From a checkpoint of a small audio frame classifier: width 192, batches of 128.
Rows from block 2 of a small audio frame classifier, named by matrix and row number. Rows with one number belong to one neuron. Each number is 128 + 32 x the weight over its row's rms, rounded and kept within 0 to 255. All counts start at 0. Numbers have three digits each. After the name is the row's rms in percent of the matrix's.
After each neuron's rows are labels from the 100 clips, of 14976, where the neuron reaches its largest size: "peak on" is the class under the peak. Only what is clearly more common there than usual is listed. The data: synthesised sound scenes: up to three everyday sounds over a background.
# gate: MLP gate (model.blocks.2.mlp.gate.weight, 576x192), inputs 0-63
# fc1: MLP up (model.blocks.2.mlp.fc1.weight, 576x192), inputs 0-63
# fc2: MLP down (model.blocks.2.mlp.fc2.weight, 192x576, transposed), outputs 0-63

gate.511 085:129121094080135106100187133085095176058155106104107056115053108102108121151112075127129119117094113105033129125124141157078078128156178165127166141133154159102109133150151137117130112123099136
fc1.511 096:135149087065126106113157140076106128100157138165177097103138090103110099119107179174109118174132144154139125110116082133112081154141156087124168111135157090162108155146168194127151141156141114
fc2.511 088:137153159085180127188122142142178131188110109171130095161136110143091038196171129125188153043189121153144145108195193097130106074092165102108134098173134124138133107182159046134114135146143142
peak on: ball bouncing; knocking

gate.30 098:090132116164111148139149148116135039122101199143104114136123101147136161145102122165124103113108157134152098078158148175128103126112070136051113105146154139138113168106058202184135168156144126
fc1.30 103:104161106125089121128167137149162116137139141104084076128130132140159089129172026142102104129142179089112054100189139116139154132155104122111162110108138151126084198122154135138128203133126135
fc2.30 105:155127178149094157133172137175124193101240145141200085131110152086165133111148102068082133136135118110139086163035053169161124103081155129143168158109102129135148157108128181173085133117118122
peak on: doorbell

gate.192 109:135151118144087138146136123148144126133096088126122124138117154095076141095112089116151183083132134159106055072170127119080121125090112137170135231178059107122082158172136079159109132129137122
fc1.192 101:190150116130158132129138177086098132139099118121142099165078143129171163111086146084078144124106180116060125103145163094110168098098128101176103205170108118156098178103147078170179156118068140
fc2.192 103:080092141111134090114159172177148161098148137176175077079181115146140140093147144132070123182160132124163089125123148168110105066135199147122119121083088130107123119158116176159113092154131163
peak on: beeping

gate.273 103:147116131087133088128106068115151143136137085191116186118162118182131147113134179145148105147201117156141169104155153097141111171141143168159095133148143141141122144143188165142130220128132103
fc1.273 106:115097119164151126137150108147167099140115058114070125123109081134095157129093138134181109113102109095193106131157084142072159118139169169088146157086118155111089062142127147119118140135128118
fc2.273 093:175084116140127191168169129094133200138170151124110144158110110159142065193118173138170179102112127139173128155174109104104181101140109174146130109058079162091129152153073124091171055171087140
peak on: fly buzzing

gate.93 102:130133120166175088131103186159100177198088060052124143072120214178139123129096109133182080150118141116148118177137092117128116118127141102099118145104117079125136158153119096150102129139142117
fc1.93 098:137151150143124091135111126150098135129127168168150116200110078135138089100126122180096126176093095127069059105156081172154098153147103100124156086147140130136158101078147077093152111126123128
fc2.93 096:051096130121183104099130150155090146155106213117086155103139116101145105138133114099035146106138140103095121132142095154169150132147147081109096077103105085183108133148136113081090117115111142
peak on: beeping

gate.357 101:115135105160135061149082109112110106106055092075138144068161195116157093179184129122094172154165145118093147056145142097150100162173098154170084129149108165105136131072128134072085093123119156
fc1.357 130:156111168188088174147083131095105117089126149101114147145136138134088143188136138111127143092087099097144111083143102171181122085137125128113161137081091174146143052078158155106110112074132102
fc2.357 111:099127110104169142125141121133131173164154132140189151145154151112147080137167132149180126140176098110134130139198167091130125047125127180106141129090101118125117117143143141099152142182177128
peak on: fly buzzing

gate.529 092:143126154128141080070149092157145098136119155116160126191122105176118101069134131101130164104108089115211149149156091139138144105126116103137132092095129105064131142087124106114133140161149145
fc1.529 090:168194100114072117137128079127090110166136120111205124137086138172112087123117104130106201168141122164163111129172134165128089137117106146084160130083054089134167123064134090107123150115165079
fc2.529 097:098101157118101100138191148189126129159101156130070152082109095118171124125117121151178145101134128135161088079060151132130162100139086119141145078097158104195102160100157135152121159095171081
peak on: beeping; water drop

gate.250 093:129136120137163128054156157106137103095145096100114120086116185147124127042113123122187110166102131132086124139128116130094099115092108152119132111182169148121125127109102134140071095133153138
fc1.250 104:149118131111146095076156107070134188149138200160092117171137114112197147195132092131130135191160135154101082107110127120147068128150087107123145140197134072135163099189142135104180125112095091
fc2.250 088:071143164112071151121140166169118116154144139136156116122107107143098111143090083094125164159093113142122102119124123140105148156114078113119135082174116125167087184135143065127087172098141104
peak on: beeping

gate.120 091:140108151121107097131154203088126148095158145103151109161111110173113129141120156076181181157129135176116118170083142056119121119124123120177105126094113113130074111119153058212151152148154133
fc1.120 095:071098158129168114096160164113139150164089155220152082130135129043093141040154135142137147155151102115186149091094136178156113126125173103102118177132099130113155111141153194111114160154095104
fc2.120 094:149168101170108125104149122171166186134177095151131139142139060114077153091100179115096125129131147155104110145134087110075151121124053094144074154124169130112075138140137183186153077107128099
peak on: fly buzzing

gate.309 110:152100173096120144174116062073140132162148195134124077145077044159110106129115155148122123142116121109214089153149187125164070113185087105136114134151144097140165172117083125118145141123154125
fc1.309 098:054174121141133176124191135124091107104112124092111098137190122121162162151132139131143157125087138144139158154102096097086158134125190131112140143117173055127145125182110135178104130149104139
fc2.309 104:087214125114115120109130090190105075071172164104162096085173116144116165125187195080090065090149155135124133120149141117147119128169099134161142091112128097142154221200096114142132182131120164
peak on: beeping

gate.329 100:072140119097147154179130139120101143137065112143069129165133116080110137122143121114159133131121135163137121146113079169100144146095164098183145088095130181163142113157146125143094192118061106
fc1.329 105:127144155020101138170095041084114189125133124132128132135137122194148105092129126168124167154107097093142088069134133118169157166097112156140168134234138107141138123133154107104145139178153200
fc2.329 095:143116121093206114140144128114141152122121119178110141183044153092194167071158139142109130097083151146140140088088091167137092110120197101115150144131150193085171127140106213147173176084121163
peak on: laser zap

gate.59 100:089147094142168080108121081189132095157165083120167139146110130140165134075115134113081103109131102158141150098104163110069148134137151123167093118101107084110170158098129059109153110084130145
fc1.59 097:149083126122131143135117193096126125091109097169070171087127126141166159144164124146110113133187182145086107183140106055114134135149127076135159162120124151092142137135072155106133119165082113
fc2.59 101:131122116096090167078089117110142117098135189125159141116079191108114152176122098150137146169137153140097193167081188090114145197130093112146114088125128126089159121178093144113072137140124141
peak on: laser zap

gate.551 098:135102098107178062170120102102131099163114156139171112117194111104065091129117075145114074082094148152138160126141173066142148116114124112136096156122135149107104147137151090100123174146099129
fc1.551 102:205096142158158227127098129135178076076121147096120150118146195106157150099171143123105106137103122062124049106151084114121174111158124091126173146159100175135150111091127120137118145110108160
fc2.551 108:111128131089163132109131151093063091127134148149124131109106188128112162164175095172130107114117103149143113119186139087132137103095167175107149129112087149074033144123137168069194156151108140
peak on: ball bouncing

gate.477 097:132129178113156097087061176131047068160136157096145136133105121149150127105085153086114146159107095069125103111109116072141124117081111094099120104159158160125148155131121140151106065122063070
fc1.477 100:118105148095113176075100153142168165146109156099155134126084145140113150191130120118117109119142117117127134164175137154108089112129147109161141068095088114122192108151203100145134129122136110
fc2.477 104:194084161100159087100134117113156093162104146174097102151120144141127177143098152125125146146102142070136163166127173114121147081192115086149184149114078124151115104171131128123131118136157177
peak on: laser zap

gate.435 091:158150142018170131151128127179115121135125111111134129178177109104110132142070071172123114116139151144095126111084172120107146133118139154165161207114153191101132158117148092134102090201091177
fc1.435 099:113110153104152143125152095123149125133051105120116129138134119142146119025057067124116094137080128132115105100116171125123104162120082090186120109152073171115096122117155156139122101195095141
fc2.435 110:140134147147194118184147184206088087095158147160139148162081144128090051160137111154134097103134150132145129110138142098155180101125156152118157159143112155116135116051157053182122188095089090
peak on: ball bouncing

gate.482 085:105113103082105112137151107166162143210112148152151137135167111142133157151094122171116140147124133123096156080110134175145071136151176118117154156147238088173180091103132075113095164201089180
fc1.482 092:161119105094067147171133090112109136058134149140124110110102066147182148091093135087090164125104194119129171096149140111111123107140153121160148130163156132143134156083113086100124153198132189
fc2.482 103:109118138072151164174135125170150111152126148135161119148120195156113089124127135150134174140134124112071130074104182088168109096139112112117144101152153116117160125116129147155138110112091068
peak on: laser zap

gate.260 106:144070088146107112122162097138090111148083130143092114166148162112090188106137157075108114103175183120118100158126116159150102040091105164145170134155100125105146073121192175124104150188111078
fc1.260 098:154121085102169077100116071113122129121127137167098095169102175046117147127086135156101129137163108085145103203149129114116121091100102144146116159197160135106146093148073152196114157194145103
fc2.260 095:193104130103179082115120121143110157180076080107182139072072141127134101077142131132159083095173105112119137136088075164182160134128159159084139146141101172170125162160089088092114114151134156
peak on: laser zap

gate.465 099:075130121177130154075080124061134170124109136185102157102098101148129116186077123115162085069108133116066142114118126182123095134127142107159154145073181157183137081117114088099152119116137123
fc1.465 098:162104147075133164099197142095093117142112134080127101131182077079123106109120127083107208145076115147147132151113111091090180146122105111091107125115100072112157134100175190157079128142130117
fc2.465 095:082093119122145169108115128135139169080137099097104145064074052138127160118100098060140156135150194133178103139158110157149134139136100142129145136110090097170110118161123146124085155101115193
peak on: beeping

gate.387 099:129171142180158096086146132165119147110131065112161159180090173140119105148066172087091118169185109155108116131117095132135067199150170092115119123163101135118160104144172093102161088079124097
fc1.387 086:133157090163110137175189196223111179113111070097111123169092132090101101108130180091100123122161152145123135133106157107098122094094102129125073136167064144135116083057125119189132146069102125
fc2.387 093:152114119185122140158156125101103135088149174152089156129171114125155179159159163055142156153108185091153117156078092187132146095102115112111174162146156130119145151075132082158104127078152137
peak on: fly buzzing

gate.370 099:204077142141066116129130129125095157122131172130147165098085166179128138092152063159130180167149131099085143111183151122135136123111133096178118092107055154093168112180129180145102109078167190
fc1.370 100:205118168136100130092142118154182076107109141130141125067119133162091155090127092116173169153153127137152161178153146117166097120161116141103133111098099189117165125183108123139149125077177146
fc2.370 100:144103119130128086161136159107061172147126085103125095135135112140119087144124191186119116127170137125135101079168136155118116118140113055174068186208043128097137104112120162177115098163136130
peak on: laser zap

gate.100 107:120167155191205089132120075096167134092076161102125171205123123110079118063069117109146124142138118168118079131141207157137054127118133116170101182107126159139108099063096150085144105179135162
fc1.100 107:112078129062196096186103058158139178157150143196150066133075129087151136110111151104110084185113168168100157151165130148120129098138117122169176207143173139092151116144114118121156104185119200
fc2.100 111:075133144111167062132115119080090083181174122172084095132132166128125108129148120130084099135129129104165165099163152092067179155190115145099130162083104088103125096160141103160116095071101140
peak on: ball bouncing

gate.488 108:141105133172180087176122100100105073099175078137132148159084118139063173120119169079171135127188102173087143070151163116092099134103135110139093115088147126103098092121177105193146119101094122
fc1.488 099:131143162117137142114129083133173144161076167121057133071146142125159112173122098187160100114038104075118198136139161141124136147139096131080161109207124104139191188183092120059123125142162077
fc2.488 101:088095122090106141158137135137176141162191098117137060165134154139126130052101116157149106145125117174118111126159144085102114124195114124182066140096174166157129125150067187152077117193107142
peak on: fly buzzing

gate.415 095:144097126109095139075148173113145131146136116074138123085160114152085112102196169063131118081120160140134153140067158080164135098034081128134062177084201131089116086166110145149144122143190096
fc1.415 096:073115156123125094128099124167111133185116110143088111146104139132167142104116168153132124182167130153082173178122117113187150100130061068112187127134110161094141171065120198145114126147133129
fc2.415 096:115159153146121129183074104083095179168109147089156156163142136165156150182127154143166155156097113147125200168169168093121128081107160100079158130162123188128148113145157133142122095118117131
peak on: doorbell; bird chirping

gate.87 095:141143142113026137124093168152071118164140194127169147134095106101123046120166128166203158162148136108147166152155112141133154135173137123119144113135082129143145132146170133120219130123095131
fc1.87 089:147166169125177149078130120121122095104144127178118133134146066147174115190096085105125099145094130113117109064115131114130143157150129152166147139185089125143158072096113128123208107164079153
fc2.87 094:123125129162126137109136139109155148108153178101146172161091091122153147070100156147158108118171109120076163097123140095127063115112140134058166172097103139180173093128136139150117060143114174
peak on: fly buzzing; water drop

gate.141 097:107098113087167089168153136147120094166127135104105076084116107141135136150123073129106096201140115142183119106073098123104158195076109088091142076099155152147111148128147093097185156171079157
fc1.141 091:153115135109119147125126162161156148110142195161111074065100102122182159058077082109127138162205138143091168128134127078117149134082152078140151131085142114128151131036131139142157133182108132
fc2.141 095:134088175094112167201117125113050158102090095196072107130173099089162131106117145102178116092105188107150117155155155108172213119134156071083061170133104137111101177107105082160122111123127147
peak on: ball bouncing

gate.256 103:195122185170131109081117122095121098133145179166120165155062093118195094142115053115098165096131114106107064115200186139119112089126133127157114106095076143197162137191115140149107177154095156
fc1.256 091:175158181113119087113113156130104124149141152192133161191119055117142090163129079127125088116182116098130036148193170150124118148150120145131104109104094153167154128135141154128145115153117102
fc2.256 100:087139111160127077139147144123131121096116147155150124150177133076103163136115138137158106101144096156103111192128093103089140141105127118077127140131134161166147108076129130128148138152058100
peak on: beeping